Weights of a small contrastive image-text model: encoder arch vit, batches of 128.
Rows from block 4 of the image encoder of a small contrastive image-text model, named by matrix and row number. Rows with one number belong to one neuron. Each number is 128 + 32 x the weight over its row's rms, rounded and kept within 0 to 255. All counts start at 0.
After each neuron's rows are labels from the 100 images, of 14976, where the neuron reaches its largest size: "responds to" is what is common among them. Only what is clearly more common there than usual is listed. The data: simulated fluorescence microscopy of cells. In brackets: how many of the 100, against the usual share in percent.
# gate: MLP gate (encoder.blocks.4.mlp.gate.weight, 640x160), inputs 0-79
# fc1: MLP up (encoder.blocks.4.mlp.fc1.weight, 640x160), inputs 0-79
# fc2: MLP down (encoder.blocks.4.mlp.fc2.weight, 160x640, transposed), outputs 0-79

gate.152 [126 126 161 133 128 128 129 148 128 216 128 128 210 118 161  69 128  75 176  50 128 193 160 212 153 123 105 100 146 128  65  50 128 179 132 129 128 146 128  85  74 138 128 128 121 124 167 178  60  66 128 148 181 128 178 129 158 161 138 125  87  80 128 162 128 128 117 128  98 148  73 129 172 108  67 128 128 132 125 153]
fc1.152 [131  56 189 151 128 128 147 150 127  91  91  93 126 130 143 128 145 163 123 128 126  56 127 130 128 128 180 128 159 127  44 106 111 117  44  53 116 136 128 136 145  93 129 149 109 148 128  84 129 128 127 128  30 149  65 129  73 160 126 116 173 117 161 128 126 108 129 128 128 128 129 127 128 106 128 127 129 129 189 128]
fc2.152 [132 121 143 146  69 114  91 128 130 105 175 122 201 108 144 128 131 154 177 151 171 124 137 124 136 128 128 130 168 110 122 147 161 129 193  88 164  94 126 108 158 128 127 190 140 142  40 103 134 131  99 128  63 181 159 157 128 121  96 114 128 128 128 109  82  99 190 102 148 130 101 142 172 114 183 128 116  81 128  81]
responds to: few cells (66 vs 24.8); cells: one or two (66 vs 24.8); green stain (50 vs 20); cyan stain (50 vs 20.2)

gate.280 [128 128 217 143 139 130 146 159 128 128 143 102 158 113  81 129 161 170  59 123 209 130 130  94 105 110 128 113 115 128  80 113 144 110 121 154  83 153 124 156 127 108  98 112 137  98  45 126 149 128 141 162 191 122  68 108 118  77 100 109  91  98 111  54 105 176 196 174 149 165 162 103 143 146 136 151 121 138  98 128]
fc1.280 [ 67 134 179 129 152 103 131 128 128 128 144 114 171  95  59 134 175 161 128 127 147 106 128  93 128 132 105 108 130 121  93 128 114 160 127 141 127 175 128 141 134  89  99 131 128 116 113 112 115 158 170 190 128 131  59  70 138  88  77 127  95  99 114 101  84 169 184 142 136 128 177 112 139 130 129 128 124 138 146 165]
fc2.280 [ 89  87 184 142 104 165 140 120 221 137  97 166 195  65 193 143 142 126 147 190  96 119 117 160  99 128 128  86 108 128 115 121 152 197 136 128 140 112 104 165 110  99  73 192 118 145  96 109 151 121  82  95  79 159  48 169 129 179 131 122 128 131 174 121 121  69 155 132 148 133  79 146 130  78 158  87 144 125 126 164]
responds to: green stain (86 vs 20); dim (82 vs 24.6)

gate.124 [170 126 147 151 120 119 167 104 125 110 111 152 130 118 101 168 174 204 100 194 164 104 110  72 133 165  77 139 138  74 142 187 192  45 106 127 103 154  82 174 112 128 129 127 170 141 126 113 162 160  77 127  86 119 153  92  87 134 123 135 160 154 143 185  92 151 153  76 140 140 133 131 148 147 138  71 128 136 143  99]
fc1.124 [134 150 163 161 148 107 166 118 128  93 113 149 133 117  53 158 174 177 114 200 162  83  76  59 130 172 106 145 127 113 138 142 168  90 108 149 128 209 116 221 168 101 127 159 159 168 124 127 129 151  85 166  79 107 114  95  93 113 115 139 127 159 117 160  78 172 175 116 169 170 140 124 151 128 127  61 142 134 154 128]
fc2.124 [ 71 111 146 153  97  70 128 110 134 162 127 122 161 132 151 116 120 111 146  81 136 116 185  99 165 130 135 145 156 127 111  76 171 195 145 150 129 117 117 127 188 142 100 143 109 124 151 205 102 168 111 154 126 129 123 153 138 126 102 122 108 136 114  93 151 191 214 138 143 139 111 137 153  87  77 108 108 130 139 139]
responds to: few cells (62 vs 24.8); cells: one or two (62 vs 24.8); red stain (55 vs 20.2)

gate.325 [150 113  96 128 126 128 128 118  65 144  88 165 104 149 156 108 128  37 161 128 116  99 156 159 180 130 144 145 179 127 136  97  64 210 120 151 108 115  78 127  94 156 216 178 111 149 146 142  97 131  71 128 126  71 175 160 179 111 139  83 111 131 131 162 141  71 116 163  93 179 126 116 154 129  98 116 106  90 112  80]
fc1.325 [165 122 104 122 166 140 102 139 127 111  75 149  77 135 136 123 128  36 135 118  96  91 177 178 198 142 147 130 135 149 174 132  56 171 138 118 161  97 128 155 128 122 180 142  70 168 168 148  95 115  77 123  68 100 174 148 128 127 184 113 128 157 137 175  77  77  85 127 117 128 128 128 134 129 103 128 131 128 110  97]
fc2.325 [ 80  79 160 157 124 128 142 128 151 115 166 181 127 136 134 144 121 116 128 176  53  91 119 128  83  88 128  78  84 117  92 109 111 156 179 125 167 135 102 139 155  38  59 140  95 145  94 124 136 122 128 128  95 145  95 140 127 129  51 131 128 172 157 128 106 163 128 148 192  81 115 115 128 111 128 144 155 129 138 203]
responds to: magenta stain (100 vs 19.5); ring around the nucleus (96 vs 12.3)

gate.148 [102 132 182 165 128 104 120 103 129 141 125 139 128 122 140 119 128 154 110 129 138 136 162 113 123 178 124 117 128 134  79 181 111 106 118 128  62  91 163 166 150 112 128 142 128 153  64 106 113  93 137 184  97 129  87  80  92  98 132 153  86 128  52 130 134 141 167 131 166 144 170 111 198 130 132  99 138 160 134 166]
fc1.148 [130 124  94 100 128 146 137 154 126 141 128 122 112 144 144 156 140 100 119 124 119 128  88 154 122  94 113 125 128 114 143 118 169 158 157 145 174 128 100 123 129 136 135 113 128 107 184 134 128 128 119  71 174 112 169 155 163 166 120 110 147 110 194 102 118 110  84 137  45 101  72 164  74 128 127 139 122 102 128  85]
fc2.148 [102 185  94 102 164  79  99 134 128 149  95 128 145 133 162 107 128  80 118  74  98  89 134  97 141 140 139 122 144 128 174 143  74  88 117 148  50 123 123 120  92 214 145 105  53 122 171 128 130 152 126 125 133  96 137 163 180 130 143 153 128 128 120 166 141  95  85 128 133 135 137 123 112 150 134 109  74 123 119  70]
responds to: dim (99 vs 24.6); membrane rim (62 vs 12.8); green stain (62 vs 20)

gate.442 [107 187 107 110 128 139 133 188 167 129 158 127 149 143 129 124 128  90 101  83 172 106 127 137 128  67  67 117 128  86 129  85 194 136 140 129  78 141 132  82 161 158 129 128 101 123 169 170 151 185 128 106 128 136 128 176 124 105 104  34 126  89 110 128  92 145  94  93 116 128  76 128  71 141 129  50 128 121 103 100]
fc1.442 [179 115 180 134 121 127 142 131 130 124  86 100 128 151 148 129 110 163 127 166 134 111 174 190 128 156 125 145 125 125 122 111 166 122 134  92 201 130 178 168 102 123 151 149  73 168 123  12 105 143  87 128 198 114 146  83  83 135 127 129 117  91 153  89 133  61 129 174 129 130 145  99 135 163 128 163 190 127 103 129]
fc2.442 [111 128 149 156 117 184  97 127 140 141 114 179  99 132 153 128  77 157  26 156  97  91 129 115 129 144  87 145 128  84 128 144 103  86 128 129 168  94 149 124  67 175 123  75  41 142 167  85 174 128 126 128 159 185 131 116 143 177  84 127 119 113  46 128  97 142 132 128  95 116 188 175  95 103 128 129 124  90 134 128]
responds to: ring around the nucleus (86 vs 12.3); red stain (83 vs 20.2)

gate.112 [ 98 170 132 170 166  85 128 147 131 150 134  88 159 108 114 104 137 133 138 111 128 147 128 141 128 128 140 128 132 191 119 153  91 103 106 128  45 136 161 149 117  89 160 111 115 141  94 114 166 113 165 171 145 141 117 115 166 108 133 169  99  86  47 119 178 155 166 115 172 149 189  92 184 117 119 117 133 147 122 169]
fc1.112 [ 86 153 130 128 140 132 161 128 155 150 169 190 117 128  84 120 133 139  57 188 130 126 113  68  78 125  62 101  76 128 112 128 183 128  71 202 167 196 108 138 103 108  93  94 133  74 105 114 118 123 123 120 151 134 105  84  69 115  73 128 128 113 131 111 113 169 131  98 101 142  87 128 126 191 111 120 128 138 128 134]
fc2.112 [185 115 142 140 107 119  45 106 173  99 128 153 169 104 149 143 128 152 142  89  91  92 131 106 116  83 128  96 150  62 106 114 128 156 159 136  81  95 123 116 128 174  82 149 152 128  90  86 156 120 128 128 128 162  85 187 128 135 121 110 128 121 164 111 127 153 145 144 169 132  95 162 109 111 165 159  90  49 103 128]
responds to: dim (98 vs 24.6); green stain (65 vs 20); membrane rim (55 vs 12.8)

gate.528 [ 70 125 135  96  86 144 144  76 117  98 123 160 116 135 115 141 128 118 174  70  77 117 148 124 128 116 142 140  93 112 130 102  83 129 119 157 113 132 112 117 122 112 130 112 166  86 160 135 113 140  32 127  84 153 159 173 139 132 107 163 124 196 133 212 128 176 120  89 146 113 128 128 128 111 128 142 121 175 135 128]
fc1.528 [ 67  95 128 124 152 106 173 130  86 119  70 114  88 107 128  75 125 170 116 151 118 131 139 120 122 154 114 167 135 173 113 173 160  84 118 104  74 154 118 123 148 157 135 125 126 120 149 147 122 138 129 133 129  68 114 134 106  64 124 112 165 156 128  96 101 186 114 148 126  93 202 106 153 139  95 145 202 176 128 112]
fc2.528 [128 100 102  46 122 118 121 119  75 147  86  96 130 128  84 137 128  84 126  83 138  80 122 119  92 127  70 147 128 128 142 117 128  96  98 128 162 147 134  98 152 171 128  99 125  74 171 161 103 120 134 151 129 166 128 128 159 128  97 126 127 209 128 130 164 121 131 128  99 111 139 104 148 128 128 130 130 234 126 176]
responds to: magenta stain (97 vs 19.5); ring around the nucleus (73 vs 12.3)

gate.126 [146  97 113 134  69 100 135 146 110 104 110 143 101 178 174 192 183 160  80 133  93 112 170 149 162 151 111 134 142  57 164 133 159 115 138 107 173 137  87 154 115 124 131 165  91 146 127 129 185 165  93  93  97  88 147 154  86 169 132  66 155 147 134 124 107  78 102  97  90 116 143 122  61 170 142 171 183  85 108 126]
fc1.126 [120 126 137 172  44 118 166 159 128 114 116 179  80 215 135 169 172 147  81 157 114  90 139 128 130 158 101 109 128  74 152 187 151 114 100 132 141 135 110 170 101 127 131 178  86 130 117 125 189 156  90  98 119 100 116  91  69 148 113  85 128 128 132 131 111 104  94  76 113 149 151 110  79 179 144 158 188 112 127 128]
fc2.126 [165 124 201 154 108 203 114  78 160 111 143 167 117 141  99 135 164 178  63 133 147 106 104  68 112 147 104 111  88  55 132 147 190 114 133 181 147 104 115 129 125 170  74 126 181  95  83  82 179 148  95  67 153 116 121 123  46 150  51 127  98 119 132  90  67 117 168 123 128 131 104 136 100 174 170 154 113 121 136 124]
responds to: ring around the nucleus (92 vs 12.3); magenta stain (63 vs 19.5)

gate.336 [120 110 132 166  36 113 188 138 131 112 124 169  95 197 125 181 149 147  52 145 101 110 148 128 125 138  90 106 103  68 172 152 174 104 126 143 152 149 106 169 102 115  81 163  86 126 120 100 191 161  94  92 106 103 115 109  67 134 106  88 139 129 147  92 103  99 108  77  93 155 146 105 109 182 135 152 165 106 104 142]
fc1.336 [110 120 142 158  29 126 170 151 127 113 122 169  79 184 131 192 162 143  64 164 108 103 143 116 131 139  90 101 113  55 164 141 186 112 120 134 146 135 119 168  98 102  84 174 103 125 119  96 190 163  87  85 106 112 127 101  81 136 107  66 139 140 148  86 107 107 106  85 106 154 135 103 101 183 127 165 160 111 106 159]
fc2.336 [161 133 212 152  95 200 123  95 180 119 136 154  88 142 102 158 150 147  77 138 157 108 106  91 112 132  98 126 106  82 143 144 182 102 120 172 153  92 102 116 107 166  71 123 200  86  83 103 167 149  56  80 145 127 140  87  35 138  78 135 127 120 133 107  63 113 145 106 116 127 113 152 108 185 177 120 113 128 121 114]
responds to: red stain (90 vs 20.2); ring around the nucleus (86 vs 12.3)

gate.331 [107 128 109 147 199  98 152 136 130 142 110  96 135 125  68  52 118 163 113 158 163 104 153 101 128 163  90 130 139 204  90 128 153 110 128 164 113 185 196 150 113  48 140 109 128 150 106 109 128 105 153 190 167 128  89 138 112  58 123 117 109 128 128 128  94 146 166 113 139 167 141  87 187 134  81  47 146 156 104 131]
fc1.331 [ 84 141 133 130 184 115 128 152 132 148 122 121 128 100  77  89 151 128 122 160 159 105 140 114 127 163 110 117 124 194  77 125 130 101 128 132  86 187 184 168 128  99 151 128 126 142 123 111 128 128 115 190 134 158  87 137 128  53  94 137 122 100 145 104 123 148 144 131 135 199 134  59 178 140  70  74 133 145  95 128]
fc2.331 [119  80 146 173  54 132 125  93 143 124 133 136 174  92 122 136 125 142 146 174 127  90  75 125 110 112 113  74 138 100  96 105 197 141 128  97 161 139 128 120 163 107  70 166 142 142 103 116 137 128  97 112  79 165  27 121 119 175  89 128 167 155 154 101  94 128 164 142 151 130 113 152 137 126 185 171 151 126 151 192]
responds to: dim (99 vs 24.6); green stain (70 vs 20); membrane rim (47 vs 12.8)

gate.394 [205 106  87 133  94 168  95 123 117  80 127 131 120 162 138 128  92 144  93 148  90 110 125 125 130 127 133 128 109 102 212 134 155 125 157  84 201  85 139 100 126 185 109 141 130 119 164 147 169 125 146  64 162  82 144  90 107 155 146 104 182 158 140 129 134  69  99 120  96  60 152 147  55 182 137 172 136 112 136  98]
fc1.394 [209  97  83 135 102 172  91 117 115  71 136 119 101 171 129 139  84 147 115 136  83 123 113 129 132 117 133 141 113 106 202 148 147 120 152  84 199  80 127 109 123 188  96 146 130 124 171 141 155 128 146  63 160  92 148 101 109 163 144 106 187 153 145 130 141  68  85 125  96  63 146 135  50 172 146 172 137 127 146 101]
fc2.394 [172 148 174 156  68 215 136 116 194 103 175 165 125 114 107 191 145 167  71 127 141 159 138 108 149 128 141  96  94  52 167 126 160 131 148 151 139 122  98 125  76 114 111 131 141 116  53 107 202 124 118  43 121 134 134 108  53 168 101 137 116 126 126 120  94  94 157  83 126 126 136 182  86 165 123 123 100 113 139 124]
responds to: yellow stain (100 vs 20.2); ring around the nucleus (90 vs 12.3)

gate.58 [ 81  52 121 108 153 114 104 103  73  81  87 128 109 162 122  88 178 130 144  74 148 104 128 121 130 198 111 142 140  87 130 115 150 106 106 127 104 129  44 110 165  92 128 120 189 129 127 156 104 170 113 156 101 126 137 179 101 130  98 147 163 171 139 177  97 198 128 104 115 145 149 115 123 148 144 131 204 128 153 130]
fc1.58 [230 129 156  91  75 128 123 128 127  93 154 139 128 105 154 197 129 102 143  95  91 152  73 161 158  92 186 120 122  78 139 128  99 162 145 128 178  92 114 160 135 142 150 143 145 142 128 140 154  83 137  80 128 142 111 121 121 211 129 135 120 104 184  85 177  67 113 142 128 128  92 131 110  89 167 148  79  79 124 128]
fc2.58 [129 139 126 153 135 150 128 135 180 112 185 158 166  77 192  98  97 136 140 143 131 154 170 185 139 105 145  91 141 124 128 133 157 140 169 128 117  74 135 125  73 106 149 153 137 128 101  43 149 128 128 127 138 128 129 151 128 124 129 127 134  72 129 128 122 158 160 163 159 128 103 151 133 107 137 125  76  23 129  81]
responds to: yellow stain (100 vs 20.2); ring around the nucleus (94 vs 12.3)

gate.506 [ 80  95 130 100 129 135 167 180 140 117 125 116 129 135 171 123 125 179 131 106 141  92 178 136 146 180  90 119 141 121 150 198 127 111 148 143  95 125 147  82 143 128 171 102  55 181 121 126 104 125 108 101 124 114 165 137 115  71 137 129 148 132  47 189  96 205  66 101 122 157 124 168 114 178  79 103 125 129 124 128]
fc1.506 [123 130 107 122 130 104  98 124 132 119 102 115 131 129 162 119 111 121 144 143 125 150 153 135 121 155 106 118 177 154 133 146 121  76 140 119 114  98 142  93 104 148 146 149  36 187 168 132  72 117 107 114  87 135 204 168 132  97 202 129 152 157 110 173  99 177  93 128 146 131 131 129 116 138 120 127 199 126  73  43]
fc2.506 [165  49 143 116 123 188 121  85  92 126 156 131 144 149  93 126 118 186 127 125 140  92 146 132 131 134 148 110 125 126 159 136 208 138 154 161 190  89 134 136 148 156 133 120 114 115 127 185 126 112 113  97 103 162 114 114  87 162  57 128 110 192 146  91 160 144 164  95 152 134 133 153 117 151  68 154 121 128 161 146]
responds to: magenta stain (100 vs 19.5); ring around the nucleus (95 vs 12.3)

gate.334 [ 59  99 110  75 140 157 141 143 115 155 101 116 143 128 255  82 113 102 151  81 144 176  88 202  93 113 148 115 128 124  54 125  49 144 147 128  85 128 113 128  94 168 154  61 112 151  96 133  93 102 115 142 161 128 114 127 159 128 121 143 101 128 128 116 132 193 115 188  33 144 123 128 174 109 137  87 145 128 124 122]
fc1.334 [161 128 128 128 127 138  28  62 106  65 123 108 128 128  98  83 128 123  64 128  65 113  95 128 135 135 128 128 144  88 128 128  89 191 143 131 128  95 128 157 174 174 138 171 189 148 209 170 128 137 152 128 128  86 133 146  92  76 105 128 128 130 128 220 133 128  81 128 157 176 115 124 124 135 114 194 136 128 173 113]
fc2.334 [ 76 119 116 113 194 108 128 152 128 133 128 101  95 113 121 126 128 109  91  90 128 139  90 129 128 208 111 128 128 130 128 128 128 151 178 148 128  90 127 104 143 172 134 128 116 128 211 138  99 128 128 128 145 107 106 123 128 169 191 132 128 143 121 151 124 128  63 127 101 128 123 116 128 145 123  84  89 182 128  86]
responds to: few cells (74 vs 24.8); cells: one or two (74 vs 24.8); yellow stain (49 vs 20.2); ring around the nucleus (40 vs 12.3)

gate.476 [166 194 151 140 147  86 151 131 121  93 127 190  98 109 137 127 127 128 103 156 149 121 136 128 177 125  77 143 133 130 164 169 139 124  64 149  88 118 102 111 128 144 202  93 154 120 107 131 126 126 101 147  98 124 165 155 111 104  82 134 131 134  95 163 124 153 161 145 149 138 141 120 142 136  83  59 128 181 111  83]
fc1.476 [139 148 123 144 120 125 201 128 127 134 151 172  86 159 128 144  91 139 125 163 128 109 117 117 113 180  90  99 106 114 132 175 172 127 102 199 130 143  99 128 128 128 131 110 159 122 101  91 122 150 113 126  75 128 148 202  63 111  83 109 135 144 184 129 118 140 128  99 117 114  63  99  81 140 121  70 129 151 128  81]
fc2.476 [108 151 144 132  83  55  63 126 137 160 129 128 197 122 147 129 134 106 125 101 154 107 168 109 164 128 128 115 190 102 103 111 128 175 148 155  89 113  98  95 149 152  80 129 103 106 147 165 146 167  93 160  79 129 132 184 113 108  84 101 103  93 129  98  97 185 237 171 141 135  78 127 118 107 126 160 146 103 118 129]
responds to: few cells (61 vs 24.8); cells: one or two (61 vs 24.8); red stain (43 vs 20.2); ring around the nucleus (35 vs 12.3)

gate.295 [173 132 128 100 143  91 127 110  98 115 118  83 173  62 143 122 115 128 130  54 183 188  98 128 127 115 142 204 118 143 187  87 158 197 151 103 127 124 128 198 146 178  99 138 128 126 135 138 128 145 137 179 152 119 114 104 129  92 109  86 116 139 141 101  95 114 128 204 182 161 122 128 144  96 128 142 128  99 152  85]
fc1.295 [128 131 124 154  92 154 148 133 157 128 128 168  82 178 103 135 128 128  80 162  72  64 129 130 171 164  60  44 143 109 104 151 107  57 107 176 134  97 161  63  88  87 176  92 128 136 150  87 118  91  94  87 135 149 145 104 114 192 128 156 128 140 126 178 121 107 128  76 102 106 153 128 116 165 147  96 128 148 116 153]
fc2.295 [193 128 105  89 159 121  60 124  94 111 128  59 139 128  97 128 112 138 128 123 113 164 120 125 176 146 186 174 128 135 168 159 118  76 107 108 110 142 163 139 158 171 183  86 162 129 158 162 130 148 149 107 131 120 157 128 145 106 152  77 125 128  93 120 151 113 120 156  91 132 191 102  88 153 103 130 128 138 128  50]
responds to: few cells (94 vs 24.8); cells: one or two (94 vs 24.8); magenta stain (61 vs 19.5); bright spots (35 vs 12)

gate.340 [125 131 128 124  62 180 113 131 156 117 162 186 133 113 150 166 125  94 113 110 110 184 189 194 147  90 158  58 135  76 172  66 143 150 158 123 134  60 128  89  46 124  91 125  99 106 117  83 146 126 128 111  80 141 168 128 123 165  78 159 155 160 179  99 146 105 128 153 151 118  98 166 128 111  57 123 120 130  87 144]
fc1.340 [100 146 113 162 173  99  69  67 141 140 111 108 176  85  96 100 141 131 218 149 130  97  70  71 119 155 170 158 130 162  97  83 121 150 150 103 117 128  97 133 174 119 131 123 172 115 110 186  74 125 130 184 112 150 141  77 139 137 147 150 147 128 129 141 123 167 126 141 183 138 108 128 152  66 134 104 128 163 187 155]
fc2.340 [126  59 128 125 139  59 147 115  79  90 128 128 118 134 110  60  87 108 154 174 124 111 104 160  77 110 113 201 107 144 118 165 167 128  87  61 166 147 197 147 175  77 133 112 128 160 113 149 100 128 165 172 120  95 124  85 127 128 128 143 200 136 117 126 184 172 116 126 137 135 128 118 190 132 132 128 122 147 138 106]
responds to: yellow stain (100 vs 20.2); ring around the nucleus (92 vs 12.3)

gate.633 [209 128 131 130 107 181 103 119 138  97 123 130 124 172 154  96  78 144  95 124 124 125 122 131 121 129 123 120  93 101 191 140 172 113 140 101 178 111 127 120 125 149  78 140 158 106 139 125 237 108 135 105 180  87  96  99  91 139 122 124 127 132 165 121 150  75 138 144 121  86 128 168  85 200 197 167 123 119 102 133]
fc1.633 [ 22 183 155 130 155  97 183 129 123 177 130 137 137 126 149 130 207 120 133 136 153 123 131 127 130 121 106 137 146 134  74 128 103 142  95 155  51 164  97 141 106  69 183 125 127 143  75 127  87 131  70 201  76 144 137 158 149 107 110 130 100  92 128 133  87 173 148 107 129 202 124 117 184  75  71  68 158 122 118 127]
fc2.633 [161 105  77 116 169  56  70  95  86 128  83 123 145 127 136  91 102 121 206 134 103  88  93 119 114 129 128 205 154 194 135 169 123 124 134  88 129 127 152 159 193 126 128 140 113 145 197 191  81 121 131 182 123  84 122 115 179  86 132  83 149 130  93 139 171 151  91 175 132 131 147  87 168 127 161 163 122 113 124 125]
responds to: yellow stain (95 vs 20.2); ring around the nucleus (90 vs 12.3)

gate.484 [183 115  75 132 165 158 111 123 135 111 123 110 124 147 126 131 120  92 144 128  55 130 141 146 131  95 113 122 146 127 114 123 127 135 139 113 168 101 148 123 124 163 143 129 111 161 194 125 115 109 173  75 185 110 151 160 180 208 163 121 189 156 131 153 130 126  80 100  86  79 125 144 101 140 179 131 110  73 131 133]
fc1.484 [ 99 228 155 108 120  99 176 151 155 174 155 122 149 103 111 113 140 126 144 120 181 151 113 134 138 117 121 130  88 149 123 113 115 156  68 157  40 192 125 130 114 123 149 125 125  92  97 123 102 157 117 156  90 184 100 163 151  86 100 130  37  74 116 116 130 167 171 145 166 186 126 113 165 114  79  99 111 151  93 154]
fc2.484 [124 152 116  78 142  59 164 179 115 156 113 124 118 118 193  92 117  77 158  98 111 145 142 138 128  88 122 172 156 192 135 134  62 131  94 109 110 149 155 152 126 146 146 134 145 104 197 128  99 107 113 163 144 134 142 135 191  99 127 155 129 104 135 152 153 143 137 156 159 147 136 105 136  87 110  89 135 153  95 161]
responds to: yellow stain (100 vs 20.2); ring around the nucleus (91 vs 12.3)

gate.22 [146 139 143 215 178 100 139 160 146 155 128 103 137 140 125  96 156 157 122 137 128 130 131 145 126 141 121  98 138 191  68 184 128 122 109 141  87 163 180 150 105  66 136  80 127 132  80  88 141 128 139 158 163 154 111 114 128  63 135 155 124 123  71 133 174 147 161 122 138 148 164  86 209 135 124  80 163 145 120 147]
fc1.22 [130 106 101 102  71 163 110 119 133  96 126 128 110 121 181 157  94  84 155 121 134 128 112 116 128 133 129 139 144  72 190 107 132 165 134 122 148 115  75 102 141 197 124 137 152 128 166 162 110 129 106 115 113 124 189 149 127 165 107 109 163 142 184 143 128 118  90 128  97 111  73 155  80 128 134 181 114 109 172 113]
fc2.22 [128 179  83 104 176 115 128 128  98 129 119 112 111 128 122 117 107 100 130  42 147 167 134  90 161 160 132 138 160 183 201 183 107 118 116 137  91 109 126 122  86 160 179 116 142  76 152 144  99 107 166 124 151 106 176 124 128 113 183 128  65 107  91 157 183 115  77 105 102 128 136 105 115 147  99 115  83 128 126  63]
responds to: dim (100 vs 24.6); membrane rim (64 vs 12.8); green stain (58 vs 20)

gate.36 [125 168 189 167 143 150 155  96 127 127 129 182 121 124  66 123 141 149 120 188 201 110  87  94  96 157 116 133  91 112 179 167 131 115  94 142 150 169  75 147 148 120 162 138 202 143 127 124 130 133 114 155 114 134 133  92  60 100  52 141 113 126 159 165  63 146 197 127 157 122 129 144 109 107 119 114 126 182 145 104]
fc1.36 [139 113  94  96 125 126 113 151 124 127 128 105 127 116 151 143 113  90 184  63  68 150 171 180 162  58 144 139 156 125  88  91 131 167 145  85  95  62 178 112  90 164 103 137  67 113 126 150 126 131 131  97 133 123 148 216 180 125 157  87 142 130 111  88 173 116 101 125 114  96 127 102 107 136 130 151 145 110  81 144]
fc2.36 [177  99 145 113 140 201 132 123 114  70  78 120 102 118 167 182 155 121 139 153  90 133  90 137  85 175 121 113 105 130 128 167 118  53 140  84 115 118 153 141 124 131 141 140 134 148  92  52 138 109 137 117 130 120 170 119 118 129 145 135 163 151 129 135  99 100  40 118 127 125 114 103 114 150 201 146 148  91 115  79]
responds to: few cells (59 vs 24.8); cells: one or two (59 vs 24.8); red stain (45 vs 20.2)

gate.94 [191  99  98 154  84 130  98  86 108  99  98 221 110 168 152 157 137 136  95 139 102 108 164 113 154 152 119 120 143 101 209 164 154 101 105  76 181 105 132 107 114 127 136 159 132 141 172 149 167 152  82  66  85 119 173  65  88 160 155 106 140 179 104 166  87  48 103  59 116  81 160 128  95 141 145 130 124 159 129 109]
fc1.94 [186 105 106 156  69 156 131 103 130  85 130 222  78 154 133 140 134 133  78 147  77 116 168 115 151 158 124 130 120  98 187 149 127  96 101 100 192 104 110 133 112 129 135 149 124 146 167 127 173 146  79  59  85 131 202  77 104 156 144 126 154 156 140 167 120  36 106  41 126  80 163 121  96 144 154 135 129 162 126 125]
fc2.94 [154 117 176 180  88 193 120  76 143 119 152 137 167 130 116 123 182 228  91 109 123 128 116  76 125 177  76 108  76  84 106 146 196 119 130 200 152 123 125 152  95 139  75 125 122 103  66 107 143 122 147 143 128 154  96  75  64 140  62 161  94 131 115  98 123 119 179 116 134 133 121 151 128 161 109 155  85 113 144 123]
responds to: yellow stain (100 vs 20.2); ring around the nucleus (94 vs 12.3)

gate.116 [128 181 139  75 147 148 145 145 109 193 136 157 109 128 127 128 104 116 128 128 159 128 120 128 138 140  98 101  94 131 126 128 106 128 122 171  81  90 199  65 128 149 128  41 148  84 126  83 128  40 175 116 139 226 128 158 113 160 128 175 122 116 128 101 112 117 205 141 140 128  87 149 134 137 117 101  66 145 128 172]
fc1.116 [144 128 127 133 128 128 119  84 128 129 128 187 128 117 155  93 122 172 101 101 181 137 128 109  98 128 128 128 128  81 189 125 122 128  99 128 162  75 135  46 128  85  70 148 154 128 109 128  55  69 139 126 177 201 128 143  87  88 150 231 128 128 128 198 149  83 128 125 129 140 131 118 163 155  76 146 128 128 132 165]
fc2.116 [213 128 128 117 128 180 139  96 152 145 160 107 177 101 115  93 160 180 121 111  72 128 128  79 121 128 201 157 106 128 128 152 128 128 157 107 138  75 128 128 139 105 147 115  72 150 107 144 128 120 115 128 111  34 128 128 110 117 117 127 127 128  97 128 128 175 128 128 165 245 140  79 128 128  79 219 136 114 123 128]
responds to: green stain (100 vs 20); ring around the nucleus (38 vs 12.3)

gate.475 [116 195 139 113 231 123 128 150 105 163 131 128 183 122 143  71  99 127 128  94 147 131 162 130  94 116 132 125  85 165  93 131 119 123  84 134  93 128 157 131  96 163 141 101 129 103  91 111 104  88 128 188 194 113  91 128 137  68 131 175 127 107 102 112 152 138 175 131 145 182 167 141 159  88 107 117 128 128 118 171]
fc1.475 [ 61 206 137 128 135 137 128 164 165 123 188 128 154 137 102 131 125 128 100 130 138 159 128 129  70 128 170 128  97 143 112 124  74 157 100 151 118 128 141 136 145 100 128 110 101 126  97 103 153 128 132 131 170 146   8 118 132  41 126 233  73 128  60  71 224 128 150 157 151 128 169 109 129 112 128 132 110 113 150 220]
fc2.475 [103 127 139 177 121 128 149 172 128 162 130 163 128 153  74 165 127 152  52 147 221 150 154 129 106 152  51 117  71 110 128 140 153 134 107 193 110 213 128 159 190  80 117  71 128 146 115 141 128 177 130 128 103 188  99 156 119 125 121 160 101 128 123 109 112 131 134 118 133 158 152 137 108 128 128  84 105 140 128 201]
responds to: dim (100 vs 24.6); green stain (64 vs 20); membrane rim (44 vs 12.8)

gate.349 [ 83 150 178 128 149 100 128 144 165 177 128 149 139 116 109  86 161 145  98 157 204 128 143 122  82 180 101 119 108 138 104 149 156 109 103 175  80 155 158 170 128  64  89 114 102 120 100  81 139 117 141 183 165 140  88 119  87  67 100 164  75 103  81  96 126 165 189 104 133 174 177 100 188 173 106 106 147 144 103 164]
fc1.349 [ 70 150 148 136 138  94 148 155 165 186 128 149 126 128  89  82 128 128  91 170 183 128 134 110 128 150  93 131 106 130  81 143 143 118 101 168  97 163 181 192 120  98 128 128 105 123 117  83 168 124 128 203 164 131 103 115  90  70  89 154  72 113 111 118 129 135 172  95 151 176 172  81 168 165 103 100 160 141  99 177]
fc2.349 [136  94 155 156 106 165 151 101 174  93 137 162 151 109 125 149 128 128 128 189  98 128 134 128 109 107 146  67 131  96 114  98 128 163 133  93 181  86 111 115 114  72  48 145 171 133  83 111 167 120 136 111 121 186  64 149 110 150  99 141 150 143 154 131 102 142 149 158 162  77  86 164 101  87 159 108 167 144 115 174]
responds to: dim (95 vs 24.6); green stain (72 vs 20); membrane rim (39 vs 12.8)